Weights of a small autoregressive pixel model.
Model: 3.3M parameters, 16-pixel images, layers 7, norm rmsnorm, activation star_relu.
Training: adamw at rate 0.0019, 19600 steps.
Data: trained on small charts drawn from random numbers, 12.3 epochs.
Rows from block 3 of a small autoregressive pixel model, named by matrix and row number. Rows with one number belong to one neuron. Each number is 200 + 30 x the weight over its row's rms, rounded and kept within 0 to 999. All counts start at 0. After the name is the row's rms in percent of the matrix's.
After each neuron's rows are labels from the 100 images, of 14976, where the neuron reaches its highest value: "top examples" is what is common among them. Only what is clearly more common there than usual is listed. The data: small charts drawn from random numbers. In brackets: how many of the 100, against the usual share in percent.
# fc1: MLP up (model.blocks.3.mlp.fc1.weight, 768x192), inputs 96-191
# fc2: MLP down (model.blocks.3.mlp.fc2.weight, 192x768, transposed), outputs 96-191

fc1.377,108,247,192,260,188,229,195,233,243,192,191,217,176,238,182,168,194,164,150,201,212,177,222,204,189,232,186,260,220,165,190,227,198,188,229,213,188,214,185,152,207,220,229,133,185,204,170,143,153,248,192,219,175,171,207,175,212,168,193,231,218,262,165,146,151,250,188,197,217,183,231,217,218,163,159,197,228,244,229,223,218,176,203,226,228,170,192,210,170,153,216,190,179,141,196,174,164
fc2.377,107,211,214,204,252,147,211,264,169,182,180,238,156,205,181,190,202,179,195,275,212,234,174,213,240,229,233,211,196,179,161,180,170,196,246,242,197,176,256,222,199,176,186,183,185,240,217,208,171,195,205,182,165,214,229,188,241,162,190,200,216,181,185,161,215,140,172,191,172,265,125,210,178,184,262,232,200,141,187,217,182,222,171,195,173,216,214,200,211,221,205,263,191,179,163,172,196
top examples: bubble chart (42 vs 7.2); radar chart (33 vs 7.3)

fc1.495,104,232,218,154,193,198,211,194,207,137,203,197,237,229,164,204,217,174,196,222,220,261,240,214,217,254,147,218,206,157,210,170,211,202,252,154,177,209,188,163,234,202,228,173,172,190,214,161,240,202,161,236,175,140,172,152,221,179,213,190,196,214,184,195,179,194,186,186,186,218,146,179,195,207,195,206,218,209,236,209,210,202,156,212,184,188,183,198,216,228,198,165,207,189,188,218,181
fc2.495,101,175,145,257,240,124,214,252,155,199,224,207,152,217,257,237,189,209,241,148,204,216,194,236,186,170,226,195,179,210,158,186,212,197,245,185,239,248,218,274,157,182,147,213,163,206,189,189,173,211,230,154,213,218,270,227,202,252,230,181,190,177,223,209,215,176,180,214,183,196,228,230,213,202,199,169,220,168,211,188,166,223,233,199,216,197,184,165,216,196,201,236,202,153,228,235,197
top examples: heat grid (100 vs 7.1); items: eight (61 vs 12.9)

fc1.91,094,228,196,204,175,171,205,159,216,195,199,177,247,242,222,243,194,167,182,228,200,177,202,206,215,195,194,190,214,170,245,178,156,191,211,203,180,205,240,191,193,215,229,216,215,220,224,169,89,247,229,221,210,259,205,226,246,202,195,181,287,241,210,210,203,183,178,175,172,178,226,254,183,219,244,208,228,205,207,196,233,234,175,268,191,241,216,164,234,207,175,175,255,204,188,157,181
fc2.91,094,202,187,232,229,202,253,218,184,239,134,215,234,187,234,140,165,161,206,228,187,216,226,179,194,202,174,209,166,147,186,183,199,179,190,177,139,192,206,212,187,230,209,170,196,166,210,164,191,179,180,183,177,168,245,206,181,201,192,168,140,191,160,191,178,229,216,182,243,150,164,149,217,233,250,177,205,226,174,185,180,196,201,207,195,168,224,235,150,225,212,229,162,136,264,223,169
top examples: bubble chart (81 vs 7.2); falling (32 vs 12.6)

fc1.290,095,222,214,198,203,206,206,200,174,181,220,165,249,214,184,225,202,176,259,182,252,184,191,188,178,214,153,244,168,215,185,229,147,259,197,161,197,171,191,173,165,181,219,187,256,161,186,171,163,189,150,190,210,158,169,213,157,201,206,276,218,172,165,232,236,154,189,217,190,160,185,192,157,185,250,143,226,213,221,176,220,201,230,235,238,201,192,179,215,148,226,247,234,194,227,180,147
fc2.290,094,214,245,226,242,220,194,228,241,221,221,223,201,205,179,179,195,181,239,222,186,198,161,254,175,223,217,181,184,161,188,244,210,252,201,208,241,196,216,190,155,166,214,186,160,152,187,254,239,193,176,199,166,253,148,190,191,215,207,187,181,241,156,196,193,194,193,127,147,186,193,205,235,200,242,218,198,199,227,226,208,197,227,242,195,178,168,228,228,197,242,259,168,220,205,215,186
top examples: one colour (100 vs 53.7); histogram (80 vs 7.1); dip in the middle (53 vs 12.9); trend: peak in the middle (42 vs 13)

fc1.464,097,165,216,245,248,142,211,247,218,159,195,182,257,216,201,211,219,217,228,160,207,141,213,180,181,225,177,240,272,250,178,126,190,167,220,148,179,244,261,231,219,196,191,206,180,183,173,213,124,253,214,190,207,235,220,188,236,203,128,210,199,180,208,237,164,241,216,252,175,164,207,199,215,219,198,202,227,238,234,217,209,179,156,217,179,196,217,181,247,182,167,148,175,192,213,176,171
fc2.464,100,182,185,165,166,189,223,208,202,231,200,232,206,223,118,201,138,193,169,196,169,176,217,177,258,160,246,210,178,209,207,218,192,202,201,183,238,247,173,203,190,196,206,183,208,213,274,145,220,167,180,219,193,185,259,175,202,176,184,149,181,235,164,175,264,217,235,195,169,226,237,150,256,215,239,182,228,126,212,203,266,231,224,231,173,202,176,211,232,257,234,249,158,173,213,199,181
top examples: heat grid (51 vs 7.1); items: eight (35 vs 12.9)

fc1.696,097,190,153,230,196,244,208,232,205,182,185,190,202,188,228,158,203,249,192,215,239,253,229,234,189,243,243,208,206,231,151,223,206,157,161,185,209,176,228,220,155,177,186,212,189,138,158,151,213,206,191,170,146,181,196,188,219,196,241,202,200,258,205,219,177,207,238,238,198,181,180,250,173,185,252,201,269,254,164,191,151,239,151,244,229,241,232,145,181,193,117,226,178,212,192,214,233
fc2.696,097,108,166,137,181,141,141,228,153,245,187,211,171,217,181,263,183,181,225,219,200,184,186,174,206,164,231,209,227,180,208,191,205,211,180,198,230,221,195,224,171,214,198,222,225,171,226,178,202,191,226,190,252,232,183,125,173,208,244,185,197,190,166,172,237,205,208,185,177,206,185,223,217,136,229,200,164,211,301,291,252,98,224,238,178,186,193,173,217,184,182,196,224,231,200,187,166
top examples: one colour (100 vs 53.7); radar chart (99 vs 7.3)

fc1.65,097,170,193,189,226,152,199,204,159,195,253,192,199,229,238,191,186,226,185,163,260,275,214,185,141,229,246,202,209,154,235,182,191,194,224,175,207,181,226,195,122,225,234,267,268,160,196,135,174,211,221,168,217,235,179,219,202,174,183,196,188,180,154,182,191,189,195,184,213,233,197,197,204,190,181,202,215,177,211,208,192,220,184,220,213,273,177,183,196,265,164,189,147,135,210,171,162
fc2.65,097,218,150,192,185,166,206,197,188,231,222,240,197,217,169,187,152,218,168,206,195,134,162,131,198,133,194,176,184,204,170,238,229,222,138,204,240,207,181,279,182,197,167,208,198,202,211,204,174,177,240,177,250,239,180,181,176,214,230,224,208,198,200,174,205,210,209,179,170,198,150,245,208,191,229,205,172,183,222,213,245,201,212,127,219,174,212,166,172,156,207,174,219,178,171,217,191
top examples: bubble chart (52 vs 7.2)

fc1.242,100,190,192,220,239,185,252,227,174,215,172,196,236,198,200,185,221,249,139,158,193,166,214,213,169,206,194,232,225,206,197,244,219,160,232,118,166,239,257,161,195,217,225,188,236,227,152,172,161,246,218,176,199,242,161,161,222,252,183,163,174,186,159,235,177,189,190,155,199,192,181,152,234,198,161,255,215,206,196,209,165,173,227,224,261,182,189,219,183,155,159,192,231,165,171,224,194
fc2.242,098,197,219,205,227,185,217,229,200,176,199,203,239,213,198,169,207,130,258,212,209,200,218,210,228,239,185,220,231,287,201,174,239,210,238,236,215,190,150,210,234,210,232,222,148,179,222,216,213,224,215,189,186,196,245,169,213,171,195,224,142,185,249,184,175,193,130,199,196,265,234,157,203,189,208,156,221,230,245,243,265,209,222,222,208,241,190,212,200,202,233,233,184,148,179,251,181
top examples: bubble chart (69 vs 7.2)

fc1.458,099,186,131,201,279,175,212,210,197,191,205,258,232,186,188,160,177,173,211,155,231,223,254,237,181,213,216,168,215,174,183,170,201,166,148,162,174,264,253,227,183,203,188,218,209,172,162,249,164,205,228,223,226,260,233,157,243,207,140,192,209,229,193,245,187,170,181,184,232,216,186,175,184,213,180,171,250,188,235,223,227,221,191,156,253,201,184,246,247,237,165,225,214,205,145,189,215
fc2.458,103,217,249,237,160,186,177,236,232,189,201,177,148,213,167,232,261,178,176,188,238,228,151,164,211,210,202,185,269,192,208,225,216,208,215,203,212,239,197,213,179,216,248,258,189,227,231,191,211,193,180,177,222,189,200,240,173,172,219,185,235,174,261,220,198,227,165,195,194,216,213,221,143,203,179,249,177,190,116,141,200,255,206,268,194,206,197,221,237,202,195,179,176,158,201,208,187
top examples: one colour (96 vs 53.7); line chart (77 vs 7.1); dip in the middle (54 vs 12.9); trend: falling (37 vs 12.6)

fc1.180,100,247,178,201,196,188,180,239,208,217,210,240,128,215,212,163,165,222,222,225,214,200,188,205,191,156,195,219,160,168,249,186,225,137,201,199,200,226,234,191,199,226,192,168,211,124,175,194,226,247,168,192,159,196,145,211,233,190,198,161,184,234,178,150,168,297,199,188,214,234,181,190,198,197,164,228,241,197,208,205,202,226,222,225,225,203,198,249,182,204,227,194,199,178,211,164,223
fc2.180,100,204,231,203,118,212,175,194,190,252,255,193,210,171,147,219,133,222,187,185,184,171,227,164,181,225,211,219,237,204,221,199,185,188,187,184,199,167,209,226,190,188,211,242,186,263,211,230,157,173,199,138,251,211,172,180,197,146,183,201,201,153,152,210,198,173,200,228,240,193,176,223,188,198,192,210,209,126,201,188,230,171,178,170,233,248,185,152,226,150,120,197,202,230,209,191,205
top examples: bubble chart (99 vs 7.2); falling (31 vs 12.6)

fc1.564,102,181,185,165,204,208,249,251,174,167,181,191,238,233,232,172,216,267,207,199,265,238,206,216,220,201,212,230,214,222,243,194,187,222,188,181,219,238,196,216,199,159,208,203,211,190,153,164,208,233,192,135,133,193,210,197,229,221,204,182,171,195,206,212,214,237,194,243,248,164,192,212,212,198,219,206,228,240,201,201,113,179,129,199,225,184,232,178,213,252,195,217,192,175,218,195,181
fc2.564,100,170,207,175,178,187,235,245,172,203,176,159,186,182,216,240,221,134,187,162,221,153,238,191,215,205,198,172,201,230,175,159,181,205,249,209,237,170,217,194,211,231,204,221,177,219,203,223,204,156,195,180,215,230,157,195,199,227,234,158,185,166,173,196,177,178,223,247,232,189,197,232,138,225,195,179,204,232,200,193,244,130,197,238,183,127,207,186,197,198,175,228,164,193,186,135,205
top examples: ring chart (87 vs 7)

fc1.694,100,178,151,202,244,200,239,210,183,161,190,218,245,158,214,156,189,201,209,152,178,146,177,192,171,252,201,158,192,182,202,241,158,214,224,205,183,174,201,206,141,210,196,169,178,166,237,197,219,203,188,219,264,202,184,237,212,214,205,220,233,226,138,206,129,241,210,217,216,119,220,210,246,137,159,199,214,174,221,169,175,230,189,229,199,175,249,181,238,160,226,238,232,240,113,219,190
fc2.694,094,185,148,155,197,158,205,220,255,195,217,190,234,188,280,162,144,208,236,175,145,152,207,221,229,204,199,209,219,159,170,196,216,186,205,202,154,192,247,186,177,246,168,209,214,224,213,181,163,170,135,266,266,211,204,147,156,191,173,186,189,162,202,206,124,188,259,237,234,245,176,210,184,237,241,193,179,206,172,175,188,224,174,221,114,178,241,220,120,158,203,208,176,155,176,189,176
top examples: heat grid (39 vs 7.1)

fc1.302,102,162,199,224,248,113,193,200,227,194,272,192,214,223,160,200,223,213,206,260,152,214,208,213,191,219,219,205,188,223,214,198,179,168,256,208,168,182,187,176,205,160,199,188,232,179,159,208,154,222,247,190,212,197,187,279,215,246,209,209,218,200,162,236,178,235,187,194,178,165,207,216,192,236,135,173,216,204,157,202,196,195,167,238,209,201,182,228,251,163,225,220,195,221,230,217,186
fc2.302,103,184,207,145,173,224,241,242,224,173,154,176,237,205,248,198,169,267,187,194,224,211,191,224,175,223,176,172,158,209,203,144,148,230,156,218,250,185,170,212,261,197,181,181,213,219,181,214,222,232,174,176,172,207,227,191,270,155,172,179,161,192,233,182,238,203,192,220,183,213,216,205,179,221,193,199,197,181,171,192,133,214,194,211,239,246,193,206,187,233,208,138,171,156,165,192,189
top examples: one colour (87 vs 53.7); horizontal bar chart (72 vs 6.9); items: eight (39 vs 12.9)

fc1.739,106,180,224,174,230,236,166,187,222,207,216,146,143,242,221,190,203,173,259,164,239,252,193,200,252,226,162,223,211,174,218,245,219,196,204,211,203,220,213,229,223,183,214,243,224,185,173,169,178,189,194,203,189,144,183,201,175,208,233,206,221,278,159,165,197,194,176,195,207,147,149,229,239,162,182,197,235,189,176,169,207,208,145,246,197,167,212,169,265,190,254,196,235,181,216,179,216
fc2.739,100,165,197,221,229,226,215,131,195,196,253,215,208,221,198,209,212,234,193,178,212,186,239,174,228,200,197,123,271,240,272,202,154,168,169,214,266,207,175,222,262,167,261,194,206,200,197,189,191,169,220,198,212,249,149,209,179,271,243,145,159,146,246,207,215,139,211,192,212,156,198,220,246,174,230,210,207,192,206,293,246,247,216,150,185,182,190,177,174,210,206,199,209,192,178,171,197
top examples: one colour (97 vs 53.7); radar chart (94 vs 7.3); grid lines (89 vs 38.9)

fc1.78,082,180,301,197,188,217,207,183,183,188,250,199,222,204,227,155,133,184,214,189,234,236,200,164,178,153,161,203,211,208,198,259,171,217,178,143,160,213,229,185,168,258,190,163,202,198,208,186,197,168,208,238,230,208,215,204,247,158,209,181,258,202,160,162,188,172,222,219,153,197,242,181,203,223,209,218,243,168,214,172,205,198,214,177,215,207,208,181,238,220,171,232,250,219,179,211,211
fc2.78,083,232,305,202,180,195,218,252,198,229,174,161,144,181,140,142,161,243,191,222,201,231,189,234,243,170,191,226,220,189,179,208,202,212,172,191,196,170,178,223,272,248,165,223,255,135,146,184,153,226,193,234,215,243,198,215,185,208,228,156,173,178,225,178,182,202,215,225,227,183,160,197,209,215,225,172,240,215,195,223,201,194,186,196,204,163,200,186,204,191,219,180,193,225,241,190,119
top examples: heat grid (81 vs 7.1)

fc1.610,090,219,197,211,238,213,201,193,151,226,196,223,234,237,173,157,152,202,222,249,195,193,251,142,193,236,180,194,212,189,161,229,145,253,222,155,158,231,194,232,189,159,247,214,202,167,189,176,235,193,251,190,223,215,188,192,205,168,174,197,179,188,166,209,202,189,145,231,254,206,151,172,213,197,236,219,223,193,206,144,248,233,253,269,278,171,216,165,165,168,197,176,194,175,252,171,166
fc2.610,092,197,159,215,243,208,216,168,153,164,240,236,218,186,195,193,201,161,212,179,182,181,254,229,187,169,202,226,223,204,210,194,195,215,177,193,245,196,220,220,196,215,221,199,178,214,250,191,227,196,210,221,207,264,221,178,221,218,230,243,135,219,214,169,203,202,212,230,228,215,157,198,200,236,185,182,176,196,172,176,230,244,202,189,199,221,165,279,240,156,198,183,186,199,191,194,228
top examples: pie chart (49 vs 7.3); items: eight (32 vs 12.9); ring chart (27 vs 7)

fc1.470,099,167,185,274,267,159,177,233,270,197,225,217,233,192,223,200,190,154,186,218,212,189,230,254,169,232,206,191,172,176,198,214,185,268,197,130,194,232,208,201,129,151,185,199,231,186,212,189,166,248,196,198,212,192,146,192,162,187,228,225,176,226,251,209,211,205,179,219,177,171,158,155,199,180,214,250,262,209,145,200,192,163,203,202,196,247,227,149,202,147,197,198,221,245,189,185,226
fc2.470,102,223,164,177,193,199,213,134,168,143,168,219,200,203,207,185,233,202,223,199,208,249,179,185,233,234,246,187,178,163,209,164,202,182,186,215,185,238,190,194,266,227,225,200,154,192,191,162,252,177,258,236,201,205,282,189,219,227,183,189,183,203,184,182,173,232,166,199,171,199,187,241,217,173,242,226,182,220,241,219,215,228,187,269,184,196,191,206,176,211,203,186,197,215,146,196,173
top examples: radar chart (94 vs 7.3); one colour (94 vs 53.7); grid lines (90 vs 38.9)

fc1.278,106,190,255,189,204,212,201,170,174,182,202,210,202,192,230,183,204,215,194,167,177,183,194,239,169,237,168,187,233,181,204,200,190,220,171,141,178,209,225,192,192,210,157,118,200,189,232,178,162,210,223,186,249,230,215,204,177,186,192,199,193,162,222,128,262,178,187,257,225,204,186,217,223,244,170,215,218,197,180,233,193,213,243,220,251,226,168,193,172,217,219,221,224,200,178,160,224
fc2.278,102,188,185,224,213,207,243,274,217,232,215,181,236,174,231,177,180,134,206,220,167,162,220,230,253,193,256,188,105,200,211,210,154,144,226,225,217,204,208,214,237,240,143,254,199,146,175,211,213,205,220,173,178,138,206,221,192,220,196,156,174,205,232,223,243,177,180,274,219,230,218,271,215,190,208,251,140,231,185,215,192,197,220,228,208,227,210,144,203,162,204,159,250,225,187,172,225
top examples: ring chart (55 vs 7); pie chart (45 vs 7.3); items: eight (35 vs 12.9)

fc1.68,103,220,162,159,220,176,206,228,229,208,181,146,224,251,209,179,182,213,167,162,189,204,173,197,212,224,230,223,204,216,182,219,191,175,223,202,222,187,241,175,206,204,171,271,193,197,190,179,209,232,213,187,215,221,229,235,247,165,176,232,189,195,166,167,221,238,237,159,210,208,193,214,188,198,201,208,246,209,186,180,234,227,200,233,194,181,185,198,202,224,248,242,158,210,191,189,198
fc2.68,105,186,188,248,189,162,191,165,245,258,164,161,205,228,222,202,224,174,201,177,204,255,213,195,164,215,186,224,165,130,162,263,166,224,188,258,160,221,141,228,199,253,205,183,198,241,200,182,192,171,170,253,207,206,217,177,181,195,206,223,201,234,173,204,237,171,172,218,219,257,274,212,248,240,178,207,214,129,221,158,136,202,207,172,192,212,207,251,198,202,215,222,187,210,223,139,190
top examples: ring chart (42 vs 7); pie chart (30 vs 7.3)

fc1.740,093,199,259,211,233,175,207,232,178,179,182,204,175,155,134,195,202,158,214,169,169,196,154,193,166,244,184,146,207,216,187,240,180,147,223,148,196,236,230,222,225,178,230,217,201,223,212,174,209,193,219,231,196,233,187,194,242,254,89,196,169,212,171,197,274,195,229,218,175,162,176,237,203,162,144,156,203,151,217,209,196,258,192,215,245,210,236,254,222,217,208,178,250,221,187,215,203
fc2.740,091,256,204,211,176,249,154,148,192,195,180,187,232,157,167,175,189,264,194,216,164,170,206,187,208,148,199,233,274,210,173,175,200,254,218,202,198,220,164,220,157,197,163,224,202,211,220,172,181,198,171,232,210,201,197,204,180,220,197,191,223,224,207,200,189,176,198,218,172,264,240,200,164,214,216,250,152,242,200,165,189,159,197,188,206,184,217,179,184,173,171,196,181,210,212,169,173
top examples: heat grid (30 vs 7.1)

fc1.621,103,236,208,187,286,233,219,164,239,199,223,223,212,204,187,166,206,206,193,247,194,182,225,259,192,156,172,218,177,304,177,170,166,144,230,209,230,220,206,212,198,187,204,214,231,183,191,235,168,211,192,159,217,179,197,208,195,211,224,206,182,175,168,198,174,257,235,200,211,192,188,226,248,185,203,178,224,287,173,212,200,214,151,199,190,188,214,192,141,197,234,223,242,178,175,226,130
fc2.621,108,206,163,194,122,125,211,248,175,199,191,218,162,184,189,221,194,140,210,149,201,235,175,193,204,198,230,237,239,117,232,238,207,224,177,191,181,232,195,200,236,173,232,156,214,226,192,178,209,213,193,214,185,186,234,183,226,190,207,205,195,236,269,222,201,184,167,253,186,219,259,200,127,200,193,230,183,98,187,181,168,216,177,203,216,218,199,191,240,215,179,173,163,219,205,185,225
top examples: one colour (100 vs 53.7); step chart (85 vs 7.4); dip in the middle (34 vs 12.9)

fc1.57,091,131,167,237,215,195,183,238,154,150,198,152,192,246,202,158,228,198,185,184,228,236,199,248,209,268,212,190,191,177,161,227,229,201,163,192,194,157,214,217,139,193,195,230,207,139,169,193,191,208,198,222,237,206,110,161,185,153,204,220,218,181,157,216,296,242,189,209,205,198,203,125,155,235,190,223,216,201,183,201,220,177,180,182,239,150,242,202,189,216,217,206,217,205,227,203,218
fc2.57,092,230,187,191,205,172,210,222,228,240,251,178,207,184,243,215,182,182,210,162,171,141,275,175,201,132,201,204,228,261,187,191,192,215,218,212,269,181,182,195,201,219,160,169,165,208,170,168,184,196,227,194,235,184,203,220,159,236,176,248,201,215,200,226,202,186,166,210,241,215,205,281,183,234,154,232,209,209,239,176,170,191,205,166,247,211,205,239,163,145,142,183,196,227,220,199,173
top examples: ring chart (32 vs 7); histogram (31 vs 7.1)

fc1.578,085,210,213,228,184,193,176,260,170,219,243,180,177,189,211,117,206,197,217,250,169,162,203,192,202,200,215,230,216,206,228,215,237,165,190,201,205,241,232,175,223,156,250,191,197,267,212,153,210,256,223,217,162,189,168,205,252,163,225,164,205,185,197,202,182,212,207,188,167,177,169,218,230,197,149,240,239,195,193,176,177,181,160,214,169,254,213,159,181,195,186,172,186,151,153,152,262
fc2.578,085,216,216,160,260,186,223,198,190,214,223,201,238,206,171,225,153,222,179,206,173,163,202,208,169,187,187,146,195,211,133,205,131,263,209,200,178,185,180,162,139,191,95,228,181,211,204,139,187,198,137,163,226,238,195,171,152,204,195,237,180,160,170,223,202,190,208,193,228,206,244,207,239,163,221,200,190,249,195,192,210,192,213,233,158,200,214,184,160,218,220,222,206,194,260,253,198
top examples: bubble chart (78 vs 7.2)

fc1.197,097,225,199,198,226,196,169,238,147,150,197,194,202,214,193,193,182,290,208,191,233,159,224,233,232,188,182,196,230,176,191,217,209,233,202,153,200,185,226,192,164,205,222,219,215,186,241,138,227,237,172,242,205,208,202,215,259,164,176,228,224,152,208,231,183,163,180,143,195,237,246,187,179,194,191,137,175,185,214,221,209,170,194,257,203,237,189,176,213,240,210,205,245,158,198,153,227
fc2.197,101,161,158,205,164,197,182,162,192,242,196,207,232,191,221,232,168,171,208,188,226,178,219,176,174,245,202,232,207,160,244,222,209,208,202,210,247,247,213,208,168,219,222,172,258,211,192,220,178,226,240,187,205,187,177,228,226,172,195,186,219,275,179,184,206,206,219,218,211,197,224,251,232,250,160,237,129,155,181,192,175,137,172,189,188,207,207,250,161,165,162,172,134,149,201,199,184
top examples: bubble chart (100 vs 7.2)

fc1.484,114,211,222,258,218,157,212,252,211,178,189,183,190,200,216,161,242,228,198,188,205,216,232,229,208,242,169,218,197,213,200,171,175,170,244,171,193,203,207,208,235,127,206,156,263,186,239,156,188,287,224,186,159,131,186,210,210,226,196,165,170,215,222,205,238,203,203,160,165,179,117,186,160,166,189,268,212,205,183,204,203,203,174,175,196,243,225,241,214,218,240,222,181,257,136,218,156
fc2.484,109,149,189,240,259,172,199,165,221,191,213,256,192,217,167,213,215,200,171,255,143,197,199,187,178,256,226,172,161,208,202,262,231,197,220,183,230,207,204,173,241,180,258,204,244,202,237,189,171,290,211,168,228,171,212,210,190,198,220,198,188,171,171,184,200,142,214,180,202,173,260,197,150,223,174,203,175,188,281,206,192,229,210,203,211,185,226,215,274,202,224,153,184,199,213,259,171
top examples: radar chart (100 vs 7.3); one colour (100 vs 53.7)

fc1.636,101,179,192,184,217,196,190,210,174,163,187,198,212,168,197,207,226,244,167,184,181,172,170,216,222,218,196,183,208,198,176,145,174,231,248,161,209,155,246,252,193,173,209,265,253,187,153,186,181,274,218,193,213,176,201,224,209,212,121,185,202,174,208,201,218,203,216,205,192,165,169,192,211,181,169,171,250,172,167,224,246,180,146,232,202,160,187,144,182,263,224,166,207,224,190,227,191
fc2.636,104,202,186,217,193,188,192,230,173,223,215,225,224,206,149,175,228,211,255,206,214,235,171,251,206,261,172,260,175,193,197,206,185,175,173,251,242,161,191,198,250,214,216,148,230,196,227,213,224,157,186,234,187,239,233,192,198,221,163,208,217,226,190,187,258,152,204,213,227,148,218,260,176,218,164,206,169,148,188,180,172,232,191,226,214,228,182,225,188,225,201,243,137,230,226,193,174
top examples: ring chart (61 vs 7)

fc1.206,104,183,164,175,228,271,242,191,212,186,182,229,236,215,209,198,201,184,218,226,172,260,191,209,237,224,201,252,261,199,133,234,167,211,255,202,272,211,222,161,196,169,124,194,239,249,185,168,135,231,176,176,199,172,121,158,237,183,193,185,145,183,128,186,190,176,133,178,181,211,171,168,203,216,194,248,228,184,196,227,178,199,206,244,241,176,236,190,165,218,185,156,149,235,173,150,137
fc2.206,102,222,195,226,192,180,156,188,244,171,172,219,186,174,199,144,207,190,200,183,162,216,215,208,142,167,125,230,199,258,252,231,212,212,255,259,133,195,253,242,213,211,195,229,196,234,205,190,201,243,264,213,151,180,211,175,244,242,182,208,199,226,182,217,168,176,218,166,178,234,179,184,210,272,197,203,137,245,190,146,170,182,195,222,215,196,163,200,217,217,192,256,203,161,212,145,200
top examples: radar chart (99 vs 7.3); one colour (99 vs 53.7); items: eight (35 vs 12.9)

fc1.433,093,259,187,226,200,184,190,176,201,161,267,198,192,247,173,199,249,158,196,201,218,163,187,177,185,245,173,211,206,204,152,198,179,199,231,156,200,199,195,181,198,206,166,163,221,180,245,169,185,189,189,162,258,175,235,202,163,192,184,239,173,198,189,209,201,189,136,201,159,219,221,232,180,204,218,179,232,193,263,210,233,155,208,213,222,146,178,243,185,155,216,221,270,186,163,192,153
fc2.433,094,165,225,185,185,189,226,204,209,228,198,207,227,198,229,191,191,239,192,210,197,249,205,203,206,184,210,210,205,204,251,191,166,196,135,266,207,239,207,203,233,222,268,216,191,219,186,233,243,232,223,242,214,216,181,238,223,184,190,175,225,173,226,185,177,211,254,192,224,205,182,142,215,176,188,218,179,168,130,152,187,255,205,153,231,287,177,192,213,250,220,160,169,200,190,204,248
top examples: heat grid (37 vs 7.1)

fc1.638,087,195,247,164,202,204,177,258,184,188,180,221,215,259,198,196,163,223,177,185,188,192,253,197,159,198,199,165,206,172,160,180,186,185,199,139,225,180,227,244,208,172,179,174,142,209,148,187,207,222,149,184,235,201,213,173,200,144,216,238,188,153,120,223,198,264,163,225,207,197,197,193,222,197,167,230,248,205,189,194,150,220,179,185,168,140,249,221,211,189,173,239,227,193,189,198,244
fc2.638,088,201,228,225,208,205,212,197,225,168,187,218,189,212,189,188,222,192,235,265,228,245,171,206,230,195,192,239,147,185,195,194,183,188,182,241,191,257,246,151,255,198,222,169,180,186,193,171,240,178,175,244,168,195,273,260,209,230,182,211,227,214,208,216,263,192,198,205,224,221,194,165,191,255,199,191,198,157,199,215,159,235,216,220,113,215,166,251,187,208,209,208,193,201,177,240,193
top examples: ring chart (33 vs 7)

fc1.362,100,244,181,226,219,183,210,200,219,170,259,161,242,206,228,219,192,155,184,167,230,202,234,244,144,220,217,247,190,198,249,205,228,220,207,191,213,183,272,167,204,134,210,203,226,187,179,233,167,208,236,178,171,218,219,167,191,233,177,172,192,218,247,157,118,234,222,211,251,213,147,165,184,228,221,181,223,188,199,163,198,181,216,203,198,209,189,168,165,174,229,180,227,184,207,207,263
fc2.362,104,206,228,142,137,211,245,186,143,177,195,188,253,177,189,149,202,191,181,198,172,243,170,171,220,206,154,202,160,188,223,176,203,181,197,191,174,194,198,181,233,196,175,185,244,185,200,159,188,180,205,229,184,202,172,196,209,178,196,184,186,188,163,231,218,234,197,238,212,208,148,150,152,235,153,212,189,217,162,176,205,210,202,231,225,243,208,230,172,179,196,187,178,202,246,171,161
top examples: heat grid (32 vs 7.1)

fc1.445,086,206,213,197,268,174,192,239,145,196,186,213,256,189,201,233,174,197,195,232,156,186,205,217,195,193,200,180,196,186,216,243,179,197,167,203,162,225,167,241,198,241,160,171,200,146,198,214,165,213,231,180,250,144,223,169,166,201,178,170,165,168,200,207,166,194,182,236,228,199,139,184,239,243,150,229,228,172,165,197,173,225,216,225,229,240,188,165,153,182,200,222,215,210,175,185,190
fc2.445,089,213,178,233,184,187,231,139,216,206,194,245,117,225,234,224,207,201,216,187,213,192,219,249,165,230,148,183,206,253,194,208,225,220,246,173,165,197,237,155,180,190,242,183,157,218,255,195,209,173,206,205,212,295,148,224,205,150,185,230,234,196,174,205,237,219,266,155,184,199,205,196,182,197,216,211,186,180,191,205,257,207,186,128,196,212,230,217,190,231,220,225,256,202,246,199,270
top examples: pie chart (71 vs 7.3); ring chart (29 vs 7)

fc1.20,092,209,203,194,226,203,180,217,160,189,185,234,256,190,170,200,180,223,187,187,171,183,199,175,196,199,208,197,232,187,243,239,154,182,211,178,142,271,195,217,207,184,177,194,304,263,161,215,214,238,231,195,240,171,204,194,228,178,194,181,226,242,153,204,204,188,197,190,206,224,178,158,176,221,143,219,232,228,165,180,149,198,196,242,279,192,150,237,207,213,207,227,235,199,123,183,164
fc2.20,090,234,220,197,246,199,194,178,248,193,190,186,144,182,252,202,215,180,252,165,173,221,204,204,207,208,161,205,201,188,234,160,176,218,160,229,155,188,228,223,207,243,239,189,172,152,197,142,173,192,160,184,205,273,239,166,179,219,164,210,221,192,246,186,183,208,223,188,199,230,210,147,142,188,170,165,194,153,205,166,218,195,202,268,215,211,182,232,173,190,206,207,197,197,250,264,200
top examples: ring chart (52 vs 7)